From a checkpoint of a small image captioner.
Training: normuon at rate 0.0034, 7300 steps, batches of 128.
Rows from block 4 of the image encoder of a small image captioner, named by matrix and row number. Rows with one number within an expert belong to one neuron, the router's apart. Each number is 128 + 32 x the weight over its row's rms, rounded and kept within 0 to 255. All counts start at 0. Numbers have three digits each.
Before each expert's rows are labels from the 100 images, of 14976, where the router gives the expert most weight on average: "top examples" is what is common among them. Only what is clearly more common there than usual is listed. The data: small charts drawn from random numbers. In brackets: how many of the 100.
# router: slot weights (encoder.blocks.4.mlp.router.weight, 8x160, trained with AdamW), inputs 0-79
# up: expert up (encoder.blocks.4.mlp.up, 8x32x160), inputs 0-79
# down: expert down (encoder.blocks.4.mlp.down, 8x160x32, transposed), outputs 0-79

# expert 7
top examples: dark theme (99); area chart (51); trend: falling (41); pie chart (37)
router.7:186155124134143120188118108121107153187143126103080160089180141091154089082154059064160165115108126148154111157149199110167136170105149085075128151184089110076103091076108144082148113076114153092147080138118167096144104126138071197093161103
up.0:103139053129137110103242112142098134183106146069113145123105114069087135131164155136153172116035117087170152117128111159134089130121124099143134107118089113130079133173108101127154116150117112132101106120139117104178135123105064130122139120
down.0:189129138161145152165105145124130140147128134146100161152119135088160067167130121141134192109161171133088104145144100120165142164156140169109187142079074128120110123148106119154134090177200121103106104120059145098158102098165133079174111089
up.1:094103120180085104132160110113103149095091136149122119128077106172158093128199161132129155094087116108130133164142135114162172099148087113148147106148137132121088126122188175110176138058154126118148163147138163098149121094123149121123116118
down.1:129026124081094117152131111073128132200136131141108174071158125099086141145133165152137141131137149088116151160106136126085108126152101177142172111059157121145187104175177131186111088097150088149095144147093175105095151162144124090130093085
up.2:125112135157140151167166139134156140128156135132117123128073153152109130163104167160104126158067146154160097156167111123128116038148132129066128140176181092074197119131087099123103174168160118140117119126129137165120115142138149075093178099
down.2:077140111137086161145120132065136154128160082115127068113124137141119138104105181119128054126088142132165141163122142095076147103112124108105099125166119137147098127121139169125067114124071109182112079184100155106143096127129158166150160119
up.3:135144115128095153108239089129129113139168144109144103117102085211105060148194140159146104118120128087148126122129115059154117104138104116133135089056123137131137071179085114141137119192149152165092172089153105147071128086167133195129128139
down.3:101104133139109129140092211157095097148064184128103072159115150117109101115139075159204105101064119183108097105157135108118078178138124151148096131186084118168144132079098095111138126095127107104135158104069158085094123099063111120068111140
up.4:124131123134074132152210157129138132071097143092112097132104132177139109135147024194102090090059123146135137123133158107092145096112128148151041146202112115085112141160051123202149154116165146102181097108116070131149118119105161119161114130
down.4:131153147171129152115097188108153124138115134162114164184125070086124130153098078211146099102134096109042131069161101086098096168127159148124118131164157124129139118122128132158127130118178160181090155097095152135142136063090123127114116103
up.5:206136058137103147107070148124172111103139129143109085104142107128147180104163174076086169060127114141133100136159066136114127126117187071130101109105148139070135138138156143148128123118107143126107180121129098130201104124174116110138106147
down.5:166090130137159108095138224108160135102076132153139117143112119190108160091110182132087142131148130109143084135113160131101140120161188131209116116131160160119125125127143106158146136113119108115061059077109145070158095183179110196136087071
up.6:122087142144127154110095182113091105105104159110130136121131115184116125125110160044115141112162128132118141099152131163122135130130127099110142087151156127072171163125071079108092132082117132100139156152123121095148077106113096122100098175
down.6:143101127114157185134206180120127119141116106173133134141132118081119161182124080138147112083104075136102127136141116159122114120171049155137167164110157124072122081134117123145143170126161122181141136072131096136074169108196144153084087110
up.7:120073142167178137135108120126147135165146113124096110107134110138133093149137219117089179089145141123156110129076129145141135103115154060152174117120099129063176167181162144113076098198154112166168107145116097158088109180169107115114182158
down.7:083061131132137142128137106147062157136105114039126199124154127130072086162118185151116124155130136093149168100074164201145107216125100099122159174177129166115162136106109143127200174135223099147150105083114094095120122139114096105139163082
up.8:144187091104159084114148146163126125139112150139150166125099141103153109115123091128101109095179094112117143115069190125118136175140139132149166081123110170102123100166166121158144071140145118156146060141127122162149140109132136255040152092
down.8:160140142119184164132161190079154137136105166112082133087177100171168116128099150104127127139140083135135125080153189085089064153213093119160107157120133087164188094133103125139103146147155097104099173129107117081138143125201154121184097141
up.9:133158092107097150108147091120123118097125167160104135156199137100060163121147135147145107118115116132118134097130115144145113237099114186172115094033062159164087151144123127145175125152187130109108134156129083124133107077127110167126103105
down.9:045107116167174117145149117128125146107103147084159166136085114126164100114163121150154101122143173189116094094132059082114070164089124172152146098143103140118133091132116125131136217094143169086177148147061099161139151146131113154047124150
up.10:128176075141171119200042136127155138199146104125143224135153110167159162134187105118154150145125105131119119120156108136139143103117132068117159119176137149101069166109102166116191116122155127140104109140137151142150128117153142198118186106
down.10:124125133141190111117092117139173183103146107098152153091110152164162109090147164110100207143126119176152091099155160192161127146103150160136140146131091137151164140071065162130182179158090126118070124180152164094127138099192128102142132186
up.11:144132098146102074074157041120108150136152109157089074155117132095132124137121165106139141140107149137143127119124097131123160115158088159139143129188112122121116130121193113029125124165031120147105138141151121136092150136105083169131139145
down.11:154140156178120114130173143101162092056171113105164142132100149100106075169148171102135079101170141140136158081157109112178126119180104182143150150111137103105141113158125128129133155165136168151150108097099116119122141137129139137136093115
up.12:155141162100115116184138143124132134173097153070126132179155109118203144142118179087156117143097098103148115062144094121118131138110070136124149159087220115139125139149183131117148134150105124128117087154141141115136127159153179223095113143
down.12:154069064087186165137125138171099133118140148124100150126101170157109147053198094141189137177139139124168130139129132144139090132103141118177118127171074147172128166100106133186117167123130127131115158079083092105075148108062114096130120130
up.13:132192070171142091093074133115125108083186104131138061144109102152230107131162170082107138123083131099175110124131102055128101134150151135189151137110165120093156135154105100102112129099195132132078197107181122152120095159110118159112144109
down.13:092099130154132159129171117071166074157124108155125110159181145080140195109105142082156111185115188188112101100129180077095107129182103149158147193138155112161114174119138122202154113160136125110122075085113123087095111079162127073163117101
up.14:112114089103130102103127126119091145118132128135090064164111131061196097110174084132129108093117143129156155145118131089145098129118129136140116128134169144160158099105122141170090150067174132098084150147117178125159105170109106153082140141
down.14:169142107162103086147143169081170116163129076154083116079146151092087164121129121098181133128130170156073080117137102064097129092081111171112180137123104127119127116138192139192117115151156154185095070101119107136149165138164095125129124125
up.15:106125118126115156139148084132108143123124135159149053109100185089073169082120091120143086132116146148052122149119184129136100182146126138110068139146120135128150102120099080135216179159122127128091133129126115144174154093162119171151177074
down.15:162133161133146165175118096119183118106171218111161173113129146133102101108164117121108070136147113122143110164128144158067160119136111066129063164098111118099125071097111127100090117126115139196152170086110152122119089146075193136149119114
up.16:121120179146099212113190142109086150125184096131129129109110136064150049117088113114112131110147149125137122135060161116140154179149158164135137144164186136091178093102118089121110113112201113144122153161116187135107121134134108069124108128
down.16:157153081128129167201091128107154128143120152172120093127150131079089113151127083173171040113091101084067178177188148121092133133122121061110125136126171111127052058094170090102093100070180176170154149090096131159135119167091155129139145110
up.17:166102130096125068105150134126115148132097140133137109117118067093218125162103097113073142090113100140149133145116087086117082110125153173161160155203058067090088124177185102101111154101174119097140153104107116129130122152094136174106143134
down.17:136170118155144127130161134116164161106106108183136125124140104107071147119106122177085120116097158120064120148178167145135101173178069129133155173108152113096135099148140186134083066082165194135110057113085138130108139109121135159064114106
up.18:084153088127171113098102084126100176114098163209127125092108074177116088135075107059101077092072109113157141135129101120153165182144070188184118151166067100105125129191121071158131152109155128096195121099125139123102152123111090172094164132
down.18:123180115178129136073166150130156133118094150134147139146122153079104122098109121173115088105137148142119085107099075166135201122132123093138082160133153110145075084144124079160096105076220070188065133073149145101124098078134114159125138080

# expert 6
top examples: dark theme (93); heat grid (46); ring chart (40); items: four (32)
router.6:097194088146159143138053110102109162122111089176109202095190147202118113138125127140138065150127122168094156151148128100147111116138152118135141090170105141109099155131089129087115160105121162095188114069126125154095122112157147148140144062
up.0:145102162146178139133155079152059121132088103112125121139118131120138117141093173060139176189149109119185126129152100147141125105115101148137149163115157121102136085141120130124105152096099136140146162133095113124088106143116109134163125146
down.0:160099176126079074164189167120183094171197131137123087106151081151094156134088169137155107144128131095155160125129110143145160120159111115161125133088100134100072102176128120105079170128106154151110114148149160152156121123118124189106129116
up.1:069222178122109124106044118120087120169137103126120126175153116126182093081177064095177134110102125140089126113122171160118123182156104171133153091072122117156076092126103146175090095149134105132140170158171139124164139098106092130107124117
down.1:100124123113130184139140184101110116146113164125115114090082140096162101107150149053111196110099167115165127157105178147167138217144126081191060106109135131133147195150112134145119133169080110118109113107140156155096153165096086165091099144
up.2:086103109134133101128078127140130106121126100175126182157106102085105134150145212123108165094154130157107115104153128100127120151115143143143109148109066140070123136147188149028110116132086124133146150112125150137099112093159075182134139136
down.2:031143138175158125099152143115099099104152109108188164113192108102161138156107176151136070134105107141116176085126156125087126099211135117124077160185152109147110058130182145180078160108138135158081134119096217145149177120144134118065106128
up.3:110148159111103122165044091128094123204169210061109183100130144124197064124110123103153202077087120091142103098110117130119141154114120114151140139091122116165114175126080172107153131113094109117124104145150097118144144156112097093126121152
down.3:122150155094190129118136113070164168135111142129159171093117103145087111111163137088159118121157143166155104162100156110078069124162130157114174168100106092124172108126048139172108139074129066173079110166085158081139109144098103134137151156
up.4:144170148110106175158221139139120096105136137176128173158133101121186137098135093126106098125165149134102124112119136151080134091120192124105116187107161141062093092087167125133163058119144136106133113111128119125137107130066157175125101145
down.4:185098108169185157052131183121074077161168102136150144153175113156158134178142167140122117140086143099133118100097138099095064135161095134154140147098100195134156097089118162121091115151142118108099161077146098153094102133114086118112115155
up.5:097133106154169147105092159136146126155048100124138125141082120118146130108140116129139095148084125177121131161090186121147131153089109134092098107097142119164136136148047121167140136153117138107128114118129157138142184194211182187098195091
down.5:162115123132135135171115118093157139143131162083140062084082157084125128163125075169132140121076119125094120191186148179155110125075105121122198123142128093113121092137096143066147094151117146105108113128099081164210089170166168146142155096
up.6:133143118140120119139143089144153133090158154203094135078103047150136154170117192152120139137057088110183123105164077087123145156077084167175094145135124148139112116138157106050121108131106115113110135108178163147105171092136104177148117064
down.6:154123161161126132146151170077127137132160065117086147129156135075134129133110172156121096125125212152150121109125131107130166107100134143103155172154119110157050121142136238115139051099148151151103134111097126206138111137124143148089156139
up.7:145188131119136128198103115117139137231126145104102201146107150079150100095198129124170150119166121115109117133116156103114132148116135059096161147198112138134066089102133208135172077129135126131124091131120133137128104148186099222124151099
down.7:105144180122178111142179179130105144143158092115164153095118195154149105116147173093080180144115159160150131109176093131137124115154104174125153115108091123165118177083125158171125111096143100124039070131132135135120140157152123192189120131
up.8:144121138144075152186098142147171145160124096094128112144106121103089153146104094160161110158084144142111113153149101126122110155141155139086132172154132125115096151096146117122199136171144121097111109117135109145108118169139129075104169113
down.8:067118072134134125161149165103171145072066057170089166088114153116083119139138125124188126134147147136117119151141108109174107133073059130141143108141130159120107146120126141140177135104111116149163020097145133134109106084139128093137183118
up.9:123145101146103162117098081104132141129130152142142149119115151191154104152132174136104131134128123160071135071151078140126103071138127096122112114103179140074197117140195118144145132160214114142097127171128158143121123099136105104086140118
down.9:133110162104139115118131136124129109124203155098111107136138132069142158130089083154156073154156081119162149145079144106078083106182115104145072160123151185103181163095155117159118068148177142108086116117054141147175095162145155182089172155
up.10:135116105155128132162014167116127127140166126138124153111122116157131133106195137098157140149180157125171159124131201122114135130123147103116144183121128159115081144137133151086149125120113139089087060131126169127109084126143137185108137111
down.10:165111147119154129092145134164173148151075142082110125133080175159125094067124153135106190070136095143139128150126132169152178147093137121167176129089052124136083189061075144103131173131116091152070090168163108079161142111193120152132134195
up.11:143112142106144169102091132110127148156093156158152028094110106130093081078081143138087120098154118121152132155090157150139157163144111173090098113133136144175150162137078075072124136124177125128153052173081159120113113053157151072157128106
down.11:105144078146123157140138048103174151161141110137124138082084109055092129060138073164155161133114089092130135203132140158110146120104157144132066111120136099158046129109125129129157130186128173123166221121076142115121097103080158132128087172
up.12:066124092156168147080155151126130153179062150135121124116128071210148131130107135178156097173027119123110128161149131130104131066094104145076092122077124151125148201143088131176155146127155150066114111098154124110163128195144160155166146115
down.12:111108126130121137199139084162131167130076118138110135198149126072149165150107133187118140123145138120154150179126117112147147115059117064108187082111140100106122061100151105075117136121201165058149116150155112165155106167121128167078162106
up.13:116157131132147154150072136129124145109093154205124202148138180093145180129109100134124103180109141132129117106153150119131131163124124194189155130159066110138133103119129104180134086125161135111215136135095172148103135131113137071147098135
down.13:113140158137147187156153110142163134157048155122086159111158167132112152108113097167140086114150091103117150111150131127151154131152151104131159062114117094105086064195168078138125113104196160153140145130170106149108141121107132161180125152
up.14:119181165160174188124168136118107120057137148216127202109145151092113141140135097108113146124150129157125147140123111213117115146134134136142176098140102133100125117096092114158113086094191104146190135154091158123147120113083041071130061155
down.14:165125084143129192133103140103150100128173143137124088049134163104136094118162116119141072131093110107110164140137108143149131127176138064075066089119131095169097100122167084133155093146173145180135148053134096127098193202109159116135082103
up.15:164135133140114099174125111143153146087122118096134148181169161090134193190092094120140180101133113130159140092160139103138121074122096136137144133188091110154124081179095139094074131070086139125137101093121143119092128145095114159100136099
down.15:120178138137118140171100070144119098153173168162171150074103179110122128166166147124086176113133108141081098126117054103139081147172114153131154116104101086142127139122076151132115122125174137125101113189097119181096099076139168134134145104
up.16:120139148155104098135124141124133122134082094148153170130138124109204156132121129148094182086206108162119115081172134119132136114145149091166155118120076111111068150136157156153085128084128127129158124130132122096091122094128129115118121153
down.16:129088136138160081147143159136154134137162142114141200085124106144124152141108179067116177094094064135084120108127143117097172136142072142148100133135182153113117113130141198161154132087128131147107106154133170124088183125151143143114149101
up.17:169138067098120122141134112115162130157051072073158154116144154255134118154106102156186100158052137143127150109167174103141159128154136087103107083168120134148094182111078182125136155099160125121172131106120072129146160157113178170134135108
down.17:132090160132144124141169084145126154107100060161127126153161102150113159062118097187133132127120126156144124137187141116136114161089098117162135085076172112103180127116106093104154132171151151105124147145157099146141093118128162114136130136
up.18:146127137142137143105104167121159130117097150181148145142106141030125140062099073104117199053085129163110124127116115100123158123145163165102136107139047112123125146140124095147078160172122107131121082128139092143118171174128135138130115142
down.18:116170061074126175107120114144138116110124197187140093108132147172133110118109100097165186117184111173163136085132170164145121142206141123110105147178076140163082160090120106175102125122124129134142099119130142130090124089080117084178079162

# expert 5
top examples: bubble chart (74); items: three (40)
router.5:130115088116100161138109064150154150106118205133134113128127146058161088128104180159097124170109090127127158143156154112118146071119151143123091081067158150090169136136140092142102149134185158150154134145111065102174067112122122098056190152
up.0:129135152164119132124054144138092120128193138178128096106124130128122210183122089132115128097118150157131123127187081104165126075125103134147173102195134103139124119093092125100068154150215131122039161112134074195107151190162100110094108147
down.0:070108133138171083139169137120128199130132098095093139191147100127117130164107137181134146142140120219159144160144131115093131148083152161080159075113108121128152140154099087141146101173193097118141093154153151059125194098116108147148102104
up.1:090112187127121129122093133144134111041113172126128092144095096130133156119053119124129099158107106129149139140155139115136123149167130124110144082189142115139141186128168114131138132069154119087188108096109087127150095106116116030079103148
down.1:177098111133083118162156112137102139119130084095169138119096129138114138124122148079092122132118107046131107143107094093147215116107127167119079134113071118126160040042156093133150117118180111158096139147159181133114146069162180127132053175
up.2:115110127124114103065144110119135165108165169166102118178163207156117155128116114142109157147194114069120136120093134078064181146124123140097109168130099075166139119119083149096118131096114126104134103129136168170074130201126165136153114105
down.2:085121132113138095162142136167112156136139128169121213137140197098154141166138164174119183134131117164154117175077075113104162138097093130175116182134197168126157166102076109167138182110112091103105119092096152083093158090087039121087126076
up.3:124120095134150059161157076143127096148116081063120069138152165149101127154141108098161139128103132106155122138119117081095101147086144145165117132182098182112131091116108158088134121151177131076135104119136202129105147121114095166126150134
down.3:167115156147108158221170114128075142130111032131140125110142173096153107146138109126066077123127095078140176139135116138143127053174142141113132133093142185115115127136119069113142118137124117134127095123129179154137145089134140198126136151
up.4:155106107117110106155092122165133160129165134117116133100143143066118157144057131146051149090043181138080110122112126152104094142116167143132145151127136134111103122116089082075109117054133157064139163080123156133202101199161133146116136170
down.4:074142109141111126080086134120176188183158131160128127140158109101079146118148082094155153104146151144120153163139116131183145114158109117161043085086127121136072085205122123158107114197172128170098126133148122085153121128121146137124173121
up.5:081156050132096102148150120123091117066075109167137111157168133163108144182109122134083148169090110178096153107132113119146126072124090129144129137142136153179178120129143111122119163188110148106149106134088115131118147206153133036138137151
down.5:088132113119082159139114152107158120145158090164161142130050113098179141124079140164149154183150166156177114118109141131117133154100164187154094145141117157074147102160094135085175171164110127137114117117161187046049136113116136181144136068
up.6:136151103144147153144133105132084134124127124151092090151118127162133074086154082085134146156179165144114166100104102170098121119116070110112119112078075158191160086125129101156159130095109131082182095155144141134076150121107085131124146134
down.6:105186042117195150100164173101144146113154205144195102129165125099118053153173144105108059151127119144107105121108097160129129130158156119156069113124156131190151147143087149136125138168085151173111159081084130115106143118172143096097144139
up.7:098123127160131144110162106161121122040115146153105062139145064255149149146096116131113145121116137095178130145180133056113139092129086208179127104124160124127110143149136117132078151137232123100135187102111109117122125162124116102136147144
down.7:114158142142159128163165113168114145175122112119079113120089106142134112099139090207134148131141106119125116107197124150178098169091125060123104058131065156164196122106152109139182132142133173165105155130195145121101104078071162099108142145
up.8:094139095093133168120103130147142136165089104082137168193128128155100114149073166127136120188149152092084125082139102163159107130132131127106129124165134135130134114156064164125144134119112156165098155136124090160174145173111090093141067157
down.8:149104150112083163170121067171100167104096100109046115153098164169115185142176194174117135078117080163183180136113114129105107088152074120098093134168125130083137087099165125127076129104131075115115116160153133146101112136111128154180139159
up.9:170096141133101147139111119112157141034103080182128177140122109233160201118123107154093155123123138147137106159157130097145085143125150127119135166207099129070184147073070164116103145083136132141183173126105152132124135150186137079156123119
down.9:146104153069166132172211100197142139147127122133135156096176127122099152136144095081157182134093142162184123113154154101143149158137117092148116116131099128168068159131105153155139112128158063076113157160141172140109146115139052176171121162
up.10:121085108138147093154171085104100126115125140155158145114134102080099097134109135140179136142141137141086139101106120152113170044092122098126112152101064154120200056129116143088138164140102147142157081129104141141137125148135154179151113129
down.10:157120112201130147162114140166091166121167119110144147101066103201205084165144147092091218152120143126147111139102094145164138136127141125148097173166084200135137101135081131130128177126093140106119128148111100102161091106138064097170173107
up.11:101094101136134146113153159169060140076154108171117124108095114134093181128063188100111101184167125153107144114090127141119109116126113071106127112097120139129170089127119102119163117149067129132161063143106114148103132149196115113142168139
down.11:083161135068122142109093136130123119127132096152167138089076110170140131115111159132123114171174198145159123091110076143106117107165132181210122168184098139159147110102098155079163160161079100138149119163087120130135071191150165120125105141
up.12:121179115137137055106108110128130146145182128159121052060140139102146140145126100137075097137108134145111109125084166139148129052154108138128139192118064079137146087149159124095088179142127166102126111134151138132128149166048108193118145113
down.12:129144181131137108176138099123112155093107154141121126171123085129168107111121045132098083133156152115174122130096125106046126146083161165147129159181100152094189133147113076103152111058151132106141122137134098139113107114046133080106174062
up.13:147142128160181136187111131116138121155223140111150161132146047201127136145134109112140146143144117155148120093104140089101113089148143074097165112153112125079153097075069151056075086173095120167085126111119108137169107143175149108083188143
down.13:084121132140134090151131144153111148110122092111079151141164127148130124121169077183204132098018128192138078141128111134102107169200089141157163163144089145121064118095077135118189163081134096117158112105056096107105123147110128119098173149
up.14:140084117106124130174183126128112122093060083127098109111141157127132106157099199127125137115127136069082090137115138139152158057128102127131138121112143134132148102131142160081161140192094135118149105107133130147133168172165165086129098117
down.14:097092136199072126126124167131142175119152106116171133212137113126160096147113166123154152141149143147181133135148121173104117132155082179136145168157149193088124151099092154056145143126094088113051084115113136077096118120102099108155148069
up.15:115166082094110128115062106146079131111157151099137153184107127142111155188106170104178118174121118098156096136139116132145163188114110116165148158097114124130153086123196148146101094087199143145130094132122124090077108183159112012151127174
down.15:129102145124151146097145095134153141061139063183147137141143161059163179123091107173079161127197148157141167177155112172120058121122117137144101157162151142144134105068153170177138134122141115139074119100118191093097134064118131183121174106
up.16:177115100123137137138108104124108124140117131123121137095124173102067149109140159127155105157046141123150106176125160113153127190092144088123107122086099136127143116135097136104185124167150146130115116122140099138093158170193132194149137117
down.16:109118123150094131127121082141145091157105168135167096118107138107106154186146134145093100134066127054143150084102119129143144081099133150108153146150184169066088069151144081127100137121139151088113137114173229101094127116122143210096133113
up.17:115145120134084099131082137130118154150136086171136165175100105178141067131151159143124108168111155120081128119094125154176131126103122061134164108161077134090084128109130134076106146076141149173139136143124098127060159143143140101149085149
down.17:139172113150149126157103143166126151160089134133092087118118087143102117173087097138140096080138175172129126169112142122064135120082143116166139164167048191105092102100134114103115067089162108096129130098147138154126152114138091110125151130
up.18:124122101096138158111124091120128135135157093151150143111142103045085117130141224087080099050168132104142135118129147138157103083106147167153127155188125151055121071128105121081107124140083144135168176119083169127135160117157068133156137155
down.18:141157126156106154159163129122058101132124146132112132096123131207144151102125105118085175123167127043117092154151126151109107115097110107107089146160102149153071088111142115088161116147054122125194108143152132153077084126122073116160128139

# expert 2
top examples: dark theme (98); dip in the middle (49); heat grid (30); kind: lollipop chart (28)
router.2:107138148105099084110094137121154100197167140058118143098110108108102076149234172165117121083107143129081109155170145131177153159089165092150161119113159138091129142137153137091179148127122115136085158112095130104142131154134040148122106160
up.0:123125140075163109112137170136148135127133153126107075120087029215077138119127236147102169160137153118139134151121087129074136162126136149116118154134123104048154139096157135114094098148120144118086123106110110117166145133120061090120161134
down.0:127137139146136092185167141124129202100120155084124154156071132135179110088071128135107139129109076052147154159117070131103098129147114175158081144110127150114181183091148141123110190124157151136164087153176180114109097130131125108133085216
up.1:154136107123147084139130105129118116078101120164143117121140096049206092090095100147111177102170158106114143113108097136129105148130190141158148116111113108090165123169188119086128148072084148128148163143154168140092149141070108169125089127
down.1:122150137151108142134166138081083135173153115121096128073108174140107107160104116091128169137134102144095113128134131123074080152143155096103107140119120117197118097113148110202105088175145050196137134139113123130087097138080155142166050205
up.2:101138126117100082129132142120133116135116107126127119149133148121171152163121146153099198161176086124127119141088155138140139103116149162117114167111097085126096096099201138130127125125086139129088169135117170069098120158092179241161104096
down.2:157134174136090108182147121119107075153157128160127085151117165123088124136149110068107114148155134150090145162133120104130119127177062130040134152074081118077131105138160153123105099089135119188098155147123106088204108142145098150128076138
up.3:123125171145120133124094199149158081089121108137125146166108068140103169132139172153075145148189140179202114130114148140124165177092165128162138116146146094133138003115130128132104097110083140109066121094129167144149103158179131189157120145
down.3:117134150155099117118144133111058115182150109143098137130117134220160101133142101006087072092108153079130149120132081100164020097152114138109150101071153122139136116118162133124143141185090155173135129147147087145097093068112114128128162141
up.4:123131156179117173118178114136133126097113109174164142101153123000143093146126149128158061147162143140131142144115167115190136093145093146142131126112173149168118106153101119094115138142078109125124125166109133095154145126089107142105177118
down.4:105095092108127082151122112080138123097164153142168133157114108101068106094181156157131077133050132164076149100105154106124129152149115136103108144096178086159143164159137090138145128132105152118080118096096137127100231170127159152088139142
up.5:131163114107177098130098127123130130160125109157143116117136134157188111115163080096095122151173127132108118125150127094139079120085147200167121105116072122097095171110213115134145126091126117102141217090106167078143143153104134146106115108
down.5:154072160157112126139181126129075112124155126112133150125093141074056091113148100140098067130156075075154163133056125088126105155139115163108156137133127117125100091144144096094117068140154172108136132154095133149155148104125119156154071152
up.6:158184109113102104150097079127139116211159124130128156109128090056180068131140144168117158104114148132049139114156131113139139112113147086140146120129048138072095153129172140056108123124076130140105136103102134101119156122102062177118124153
down.6:146191174155096146146145062102135117081105142111101157112096121097118126100175077125212148154187102102157142101162103106123109154106110119147119102127042122131111086195144071081086141158134137129171179142137126182132112118141134151152133111
up.7:145201127116127113127148097127109115247104070077150120118164122190090073144156132077157106137160116144147152102098134139096140132147116165129140128089186117142093174116188098103108118109157126143078152133089102093139121132104110180135115112
down.7:118208178108095160085092047134179136132140136116133099141100150150094184154149071056170122107137195124132176109096115087127122066154140165106099137128033124118148123117157177122100113137108120143162091156174128125081074185138131141143148132
up.8:101117080160060105155141125134124093085214130120140178065126129122176081124088212104123143077188143122167139115171143109127152096136159135148160136133102125139130070119157128128063083126189123140181157147110096132138070144125097058087173130
down.8:147162127047158080102123140188167104111138147154120127116169111136052179135120150112131097124167142149175096103149148157157129110147125149149107167145141123151129136089154138097165088151095156111146196097128127050106136160150109126151116168
up.9:145177109123140154086129128118111120201164127118133106136110110124190049084141066094131127138130119106123142133088104136136134112134130049115160145130120156148140090123056129167068116132146128122094109160127181151124121109146113142093092124
down.9:058109110117154130136095087113149155102176122134106155144095118104159142192171110112105117160140153104178168105150117137138132120092124159128106156108095122071112170073113101056113112094119146131161108162139121177102154133082196093100126136
up.10:117108195156100139150193097130143098124125146114110153113143090140113143111184145186152164115175151162104141149091099152121127008130117111143145151060137138115163123121160145164087179107094131087155102170120132126161121136081051139126154156
down.10:069163103143113121156103132114153143153142204133105077068124137224116138168122138145069099142088124116121121085074116082157155142141112149143125138184131099051137152110172162149137176140087125086135164134160158168122154117153128116104134138
up.11:131096149090127135135148134151076146049183161153161094150097213154076120106108094126169114072128116119150137126086151126157154113129082178156109132108083087172148106119101118116142110153138123124097100101114116144070106152110140109107141113
down.11:145117121127113141142137108113123113126125116135167147128098188099084130091118115143132123087163114110069129104108098109129122167068098095117154162134178061152117098140152087103195147169113150195116164122158100145148124190079132179167167093
up.12:110134170140152115120099109121170136086088096139141149091121098160126157174103164113132166058156156144142130137176074162102125018106157105108136103110169118131140134104107198127078124120178146120180106135080129095150121177092097089127118157
down.12:052091173117180066123161129134081136111150104078094166086153144149148139081159106094126170133080100075125135135105109130105113164127106126164127126177087071136151134141176136156141091127112153132156152158121104173169128109111137078198079147
up.13:132089091139109120128157127131107127183122095127104134117157131164033118163103101156126125075119129142164110124158124084142100191187095142106112093160086135078096156105135126158224082117102137124148173106140095135126138121189051141099143169
down.13:158174125112118072096148132165175136110090226116187147121136192145129176118121101104177138117207153104108106094151087075155099181124102158096077113111130151069148123093124123127137191131096138136172215079162139116084107088116106141129121091
up.14:140126149151109104117112143135164111091200112117134120105071114156109132179129099112055184150063103144134114156107127159113130101160150175093155129145133140098130187117077143110166177072155114142170104086113139099086126102152085100135093123
down.14:176156098138114097123106166059191120106081174151148093113106153087102154146155108165080114159141053066086083124141103138150128130170109141090125121105139099086074103145111105150138131147178151188128125097127110140127160147143165178093105100
up.15:125097118096110144168067108116134146162176125137134144065083040088113146170123182147139116122175126130089158161182048105161148090103112072148138160161098148115109109126151158095139107156136135100160130132124188103094110139139146144145112118
down.15:132120190152167071087144169172109183064107110098090168121126117119127142052147130186167161150166101117207110125158115150158134131069126111172129093116134155116169124130117084143080135188113115112105119134128088113116083142132129120124127163
up.16:128154137156107115155219134113130112171126122111137163138111150083083121098041166160152140106134110136153131144133133118174125209112088106137135068150104131178111101137136144152154096109072136129145104128171099141114162120096076083170140125
down.16:167136130104103150126106100150159132138085178145117163150128180170109173148141064186163147146165129134104122103118121080177120113191110130165122106167096090147117138202104039060180139099145080109101103089122151161130154089128083076149149083
up.17:156164068124112131107142108133142127178108135070122114152170197161123120125128135131140097168079121118019111116107148158116100168120131120104177120143065125141112225129081150104105168117090114146129134141086157127178161154121118042112098143
down.17:148134137081062185119116082140139125105127109091119130157167115140144163115150150093206096132116160152155186095115099151114129070182130098128112144113079141128188112125083176081111104077088110129100142128193090145111079136092125142149178148
up.18:112126140137120101115150108149109135184117172123119097139132166152088126132108033135142103134154099138168134112109203155159104141138069159138110138131084146176176108139119159142076102127166131120215159162138170135144118109068087115059132142
down.18:078105115161079172136155110183192204125114096088161127097112127113110118082155125137067164095094129093179127134113106130105173118131162114095065112081142156112143160123131155150092151101110083165117100141108147062136140113161168091116116135